Rows from block 4 of a small class-conditioned image flow-matching model, named by matrix and row number. Rows with one number belong to one neuron. Each number is 128 + 24 x the weight over its row's rms, rounded and kept within 0 to 255. All counts start at 0. Numbers have three digits each.
After each neuron's rows are labels from the 100 images, of 14848 (inputs lightly noised), where the neuron reaches its highest value: "top examples" is what is common among them. Only what is clearly more common there than usual is listed. The data: scattered letters and digits in many colours.
# fc1: MLP up (model.blocks.4.mlp.fc1.weight, 768x256), inputs 0-127
# fc2: MLP down (model.blocks.4.mlp.fc2.weight, 256x768, transposed), outputs 0-127

fc1.325:107168115130103116136098109148147114135115129162162140120123179141158144108139162127137125122116155191144124172160075118120133093106133110109170101107139097105119132129115136088119194102131109108145113143149170158159103118116101082134106156151141133124137120131128144116144165149087121122093166172147088153145133119093125136156098137132158114142164129141116096128146098107121137117155
fc2.325:138112142145097142117111141133126134135140120072117120109152086119106119148103127130109147154125144074131120116086110145122183184129097128147068166156097135145129126109085143138125106139111148102108143117128108155066122135137118131097109153148102126151152160132117143130121106100118142172163117133133138110089121145172152134141148113110130154065091109082147177139119144141119112149121
top examples: the character C

fc1.178:119133100127138130104170112114096112143120126091096105096099109108155144128090141144120136094121142095156083113156153104125161135131088143155139125140115137151093117107121155108114135128174106128116155122156117095114139148127126156139126142168152145116094107124165129088107119141106091127095128119148087144149110164106141167150117107161132096170122134142083158124118095130180118129147
fc2.178:146125125125098132143107140123146127087154138147134116151144154105105112107160141142104137124104162170105156134113078138151133107104144128073096121121152097119165130154103126134155111125132141109126123155117088131174096100133115096125131114086128111126153161149106168167132135124129169137127100124090197106115122122149105114128106147091121143119127130108176117157133184113098141109112
top examples: pink; orange; white; yellow

fc1.432:153110151114134112155093135109132127120128131153102131108065112138126118085088112143114088140145160099100105141118105148108135151126125132120101113149123094143164139088127164142141104147118128117107095133121163143169132164101132165130136145154141134160125164151150131125123098168114144146074179113122145122102084146089169100122133117104146137112147103120135106104158124112072120136104
fc2.432:111158110151162103121158135173161124113117127124173103138160146158136146163126106115121140116118116094128138136101153139142138128136126120142131128145153177090127138142126098160116145145149129098127144127149131160079124116104163107117131142097103103115142065119114163107127151064105122099205086164133139111120174152155085153142123147138141131163103108123118141144123136149160157104138
top examples: white; pink; yellow

fc1.521:134078136142179098130130138149123130140099150098125135148119113133145123070100165179097142137137139172128113176144105150142113159140151119174129088113119106094121165119125160111109116077158135150123131086098126136109095148082053123081150124103125142086114148168153168119142121119145165130138153128132154115153104131127142146165153131140159129060113119085157160147109151101093129161138
fc2.521:145165113141146118155112106099137183084151127145124116122171122071102155161128126126149119142134118118100138145101114126119120122149131127118136123146102162161135063126122154104145121133142132160119101140159120158122108141170146124169116093158145144136072137082102149118136151114123103119120094132112092157178117137094147112142130129128127116131135109203089128118145131200140113110157
top examples: black

fc1.663:106130100122123126097133111106146121100113119142124106123115155153120162120104111155098103120150085168147149133134111116112132092119142101137074153116125108142092152115130099144155100124123169152155136086196123118131169144140128142136092095153128111144122119139113151135133119083175142116156144138112143140148151054120088154133139127115117173136085080106078153126134129097135140159161
fc2.663:129134145115128191168142096136086163136153100137119179092150085110140150129115155115147163097151107124114086121112184133118127162112153141126181077155108140096137101153156148104121099161150061130118125134128150133106126114144155127129175165146118127113127152150114145150125100149111121141107097110144101136129135181114124105140114110176135103144173135143182132121163156167136104067066
top examples: purple

fc1.263:139132115130117135115163129161128137134120087109131107105157095146140113105116117133136113128139144093138123111125144153140113144079128144108157168154106141114136123108123166143133139115143140141130082161131153157148109141140116129134147078110170101111064123149134150136120108103137109121134121151111117126154090090142106130121129128093121141135136113118086133153092181182121095088145
fc2.263:100101126139141081145102145060175090119101143100127155175169139161139098094175119128117139159107178156135148119131123126110104103120108117098104102108108137123100142156102110121101105115102096148082150111143144133145147134110077130113106139133111160120121129102095096117145164135112169108160108121145128130116119121121120127124168144136127080145147171118127094127087084153120181152154
top examples: green

fc1.189:188121152148137120140111151108124141099131113174152094154137142156118128131158125113139166083129168196132116087122095127181097136107123110108119127128136123128158102106118143110154113108122127117117151132101125132116141137121184117175114150140151150142125116142102135098112115128118089164167110119136136112186145146129134125124108137114106088104112173102135146090138148110119135111184
fc2.189:096131164170113126118133095119130089138135135060091142145118102098138111122131102109097096187192093105109092104138082118171116184165161086106153113134151136142108142119106148124119122121099164111130113103135101120133133118108101085076106114122129105148112180120130112133149100093110164167090145113171119160107126113119148109132109114108152159136149126116111160130131098137129146128073
top examples: yellow

fc1.64:126169118120123155124185159138134086109151125155143084154132113161143132128103159110132126154107152125117128067128164112123114113098117130104103163114117133094168142157102115163113123142101165136134119110102104086110097118177117130171114140073128139117118112118114146109159115115117080161126124145139144115141119138144143130098134118131168132159129147147098173103169102151128161125099
fc2.64:136082142147150135114103088129126156154068122101111159096135145111116122151147108141132136103124115100122141168127114122140136108158129152140138114128133136159068130089129143095154145130169095124100154150135133147139136134071147145091142117168120143127122146122150112158110123149125171109131123095127125119135128121094108111166111138132063121092119106114145087164087155103132133114160
top examples: black; blue; brown

fc1.70:097084150124150104114130125153137123108142118142132095125120098146135130107112149178097140143149118134169137143184146095118139122140089136098135123096142084132160121105144161156124149081127155113153129125179113159150127105117104132118090174123127123171152105123155183118188104168170111094104132130145143168109143093108122117113137123111110111177162106114107093133122154107143119111108
fc2.70:107174120131106125158114107073129125142113129147126162143127095116104132175124093032164123117110135086111111107089146149140117102097146069136119129172106134094093146129134115113119137135125105168104097112122113109083163125157144156135168102095146117126098151125086128114074119074106133145153113127117108107139117150157132154101141123121164123132083174153157128111136110148131141134140
top examples: white

fc1.54:128113129065145125099144094115129148105150086109104114101110117117090153127092127095148151140106146125155153115129132109161143141144127116161127141151158110139146167160156136133116122132110160118114132070151173149106144164166107114135115142095111066123153138129147097149119085131059123131163143088144127114104136075133129141129128135122118127143160134107148145142098118130132114137101
fc2.54:111108110151146119140123113114156100074091164138141115126143118114159128152105096155122121136164127114116138121141145135110093118080084157092130123133108126119100088117135136130139125119108121148118125148152116131131148098135153166098127158137098156159131122159101155081143164133163130123132129161103107160142120169093153159115158114153131100112142100179107137125125108098107167136135
top examples: the character Q

fc1.385:165181159131138150116133140141085142144070195154151098106099125117190130130179135120139137150152168142123103129130166161147113080115135128135115109131135107125128152107127153109144137114126126161125112154100084125139125140125145164087077122113063132147108105118121144136140126119135125144106166115110121101125165095143124121086109143120154082140141088086142103098088172147116119094139
fc2.385:124108100124144085116103144138158117120152111122198116196112147120148045157123104126161178114116132117128145133129138128092117104135130116104151135134152150166149134094134112114109201103118125140150125107125149105154097154159117111092080097143175114134122125150164132168120144145138136159143118174158101147096156149113140129126135117117120129112100150150148148131125113101152098164096
top examples: purple; black; blue

fc1.509:152090138152164175144065120114112122111142149148125098146124152122138138145177131150116123101130162130097126109119121142117159118123116105114129162102133185113111168106129191157140114139108135114140120147105129102160104133190114086113105121154128130094166079152102096083148134145127132124114174092136137094127150136092113156138119117131111110087117122166111139104124159114146141107161
fc2.509:097160104118105077107171132102134099151135121107126151095138111142109108128078111106115123152135088116147133115154139110177083143168128158141129109129138083136127092144129098119104107118176134128095135120178119163110130135071150147123141132092135132144091154105163141150117108095126113127158101157103130135145109121131124101120127133082147168185157105092148114150125109139091133155087
top examples: yellow; white

fc1.285:131118148162114125162114088145100115158107118205142106104088130131120151099106140129116172123114138131182117145160144178137137143091137157143140145115134148094160153123093115128103120117132133151133171095159152138102121139109159143108130129158125125157087150139175158128102120099107124102119154100099160122131132134161144111130131129165147118116147158146113113095107111132095100138081
fc2.285:129134091091147104116135154133122156084104140062127151131171123133138129151140138123139112125127108111096155125102110106117101098155106095095092093140150106128112129119158133120139119113124145139117093196090124120142147131148137149146151149102111093097154115126098097152140188138148122135141102142138109137142138108141132116154123121101133119157098100106125138147145122139160117152143
top examples: yellow; white

fc1.193:128131166105137104126118119074126121134100123138132158137104077135157147119113142162118162132141130148124143114107115139112056110171154113118111114121125140093132107155133159134145163110073147115125164126135133104174168114163137170123151128112134150125144159153118122171156109079101158108139117095083134107140115133136101124138183129120099055131111128137125148149167127135111104109121
fc2.193:106096122156124114146125141124115133126119112108123129106134159106115112114132110113137115141116120120141068125134150135099163145105075095140137128166162115125165148114145118104080081144161133147122105147127143152096123147094084095114110146115117117124144127120113163094109152178115112140107121138161126111125131113096125141069072165081175198123129124128159103126096151097141162124097
top examples: green

fc1.318:144128121172112118126137118126160121097110136148148121138171136109137108122099145158127143135092155116118119116153146136143139137155103146114118125157160098138156109072130139157094095114130134126136140123162141118096111132122109154167101140150140111158095106132082164100145122066097101102126157064144105166107088070110150106094156131103128121108144117121149128135129162173148146139117
fc2.318:083133128104104165096122149158095119134116134122122120127155117132150172145174102112118097125145093096112126146144122129074119152156136097154119116120120135134140161118137143119153136133131126123100109172096153137164137139165134140089141139125085148159163153166126087136147153132149142156120087141151110101104151171129084118158144133107137148174130162118119124138116098124109114110130
top examples: yellow; white

fc1.195:155114125105119103138114132139152152116089142134117132124147122101164153121137079124097117117155145138147088139148127145130133107132090084131158155110133169143115087086137104132133152135125142139132119115130126117172122134079175112141121102095156106110125098125130125130133185152092104153120136153166147079147152103135132164155137127162130146131096134136111144152159091136149118133142
fc2.195:115159107123110165131149152131108094126164106132136086131124145148099150140135171092169145122122118121102162140122126121133131131120170148109108093156127088105147140174107140127130131174144104089121119133154124138100130118162085109131115144157115168167124152126169128142141095106138125094118126131088094157135096140136148087129101130096156109147145145105172093103117153144116148093159
top examples: black; brown

fc1.740:137135147076174090107156108153146112134132108186082122142134125108123145102157134154126096126170090138136140121137165117142114123095148164125149169080136143160133134153141156181188106143131139108099089110139133148148123099136150145139084145148184110095140156145110126097104081094097137159129130163145149093133104132118116138161119147165112115112126085133113137091122147159148127123146
fc2.740:095095135099118108092112129118097072144125106150135136145142139085106160123097137105123128143124098154096075169126117116146118096127093161097124112154142142114130129111138095085131086119145131129085159142086087147139126139115120121088125177091140120119091115156183161126117130161125153095112156122144105154139111115138086115090148115086152135117130126161164099105117073174134130136135
top examples: green; yellow; white

fc1.287:138161113128108111125089149137188125166137108135130136179146131140106183124091130189128133157135122142090141138178102113136156088087108102117101087098109116147102116138095145132143095109115074147126121128151128156114142127168128138098113135150149085102178138084143130159186102153133162140141109170097167127129132103112150141161122108099109107145078120131143102102160153132137110146130
fc2.287:123132118137149178126137093147054108104109157139155107111110156090127103109157155129148103123114156134135076124098164158115083170183154123116184142139171141112156131138158125089155147148147177094158117136123156099131129149081132148158103131116131167157132110137097158113103127092091108158116163125148089091103127157111133102090127160143140131121160128156128108132096102110125138127144
top examples: yellow; pink; white

fc1.140:124107090107143151114147165113120139141094096131146135116063113081094084108116123154153131104140145132125156130112160129126088113164100108145152133111108130120120089139110101205144130066147155131116144144134164092147103168100161144169089138115140145092148140099139118125153094124113127102091143143171093153163129181111132162140125140147093119154139127152129116120130119145165102116122
fc2.140:086111141139105122121123119138165159132081094120113110122161146102111161158144115139102110068090128132138099185144141108121156122106124120130127112111137150066158121137124094162132162128173115140146156128090170136137132120132117189150131150138109120147122173118077171139141143137083146145157137109125137129128151100112141093137130116107144150134162132140166142140101131154122111138092
top examples: green

fc1.191:104120114125122148145145118112167159096122133126123125139125097119179151114142084145147154130129131091173144159136092106111106095082122127156164126159125134194111180118142168087132131123156080122135148166116157165137172085155139142116088109108126162154129136093134106149091145111141142165142141145103109106123173099136182146127099133103147123095133147121139165157107130140136114120075
fc2.191:126124131147113097096118137155088105163142135122128134118117181152080100154105137126121106105139146176094088083135159156146124128183141143098090129109124112069151083127105085181122150123109174125097113132158124108092083183090159128154170147135143094123120131176135137107160090126100098103113137134141145130142103147109095100131140130129103121163121110133123098119177129132115140130170
top examples: pink; orange

fc1.324:107133145113155146113113099125154148147124158124158091130144130156144110162122146139168124127177105191125109117152070131134094135136153101078093152151131146112158147094142137138122146109123138130142120166156129133082121129112138093141108144144082136130158127132154158159147145133119118163087124115085129097134094097146152164128109129118152116131164086113117123110096124133101116131103
fc2.324:112135146123117105131137172132110104127118080129113175132123113119120127083122133139095103128118161094170156111149132144108149130129111139171166126085126127153116102148099122154144092164145124170098131126108138138152169116151132137111167089144153113085115115112128103121116137109139148101181121145154128161109134132126084099109173120138100152161112144108119093128180101177154151102161
top examples: yellow; white

fc1.60:139143122147137074119146130097135156163170152138118138121140123119098131140141194125117124132156125174103138112081145122131100105076130135173168109099083105112138140086134115096158138149104137090109149122159154123118085122158091109065091127101155159135113156122134142118124125135119141128156129145149178099131121135127132125121149114123174086116107124124124119148179131163074137127098
fc2.60:087126153132118160127111122167126155113084123098111125163102121141196127098126093132060125106133157074183152141092175130082128120145130117125116159183134118142134091138161121120125105128142106151151147122077129135158124134114158142161159142127154136133148109159136136130093107124103106105137113095128094126104142140132141130119108111108077131105161090127151127074126103126185158119151
top examples: black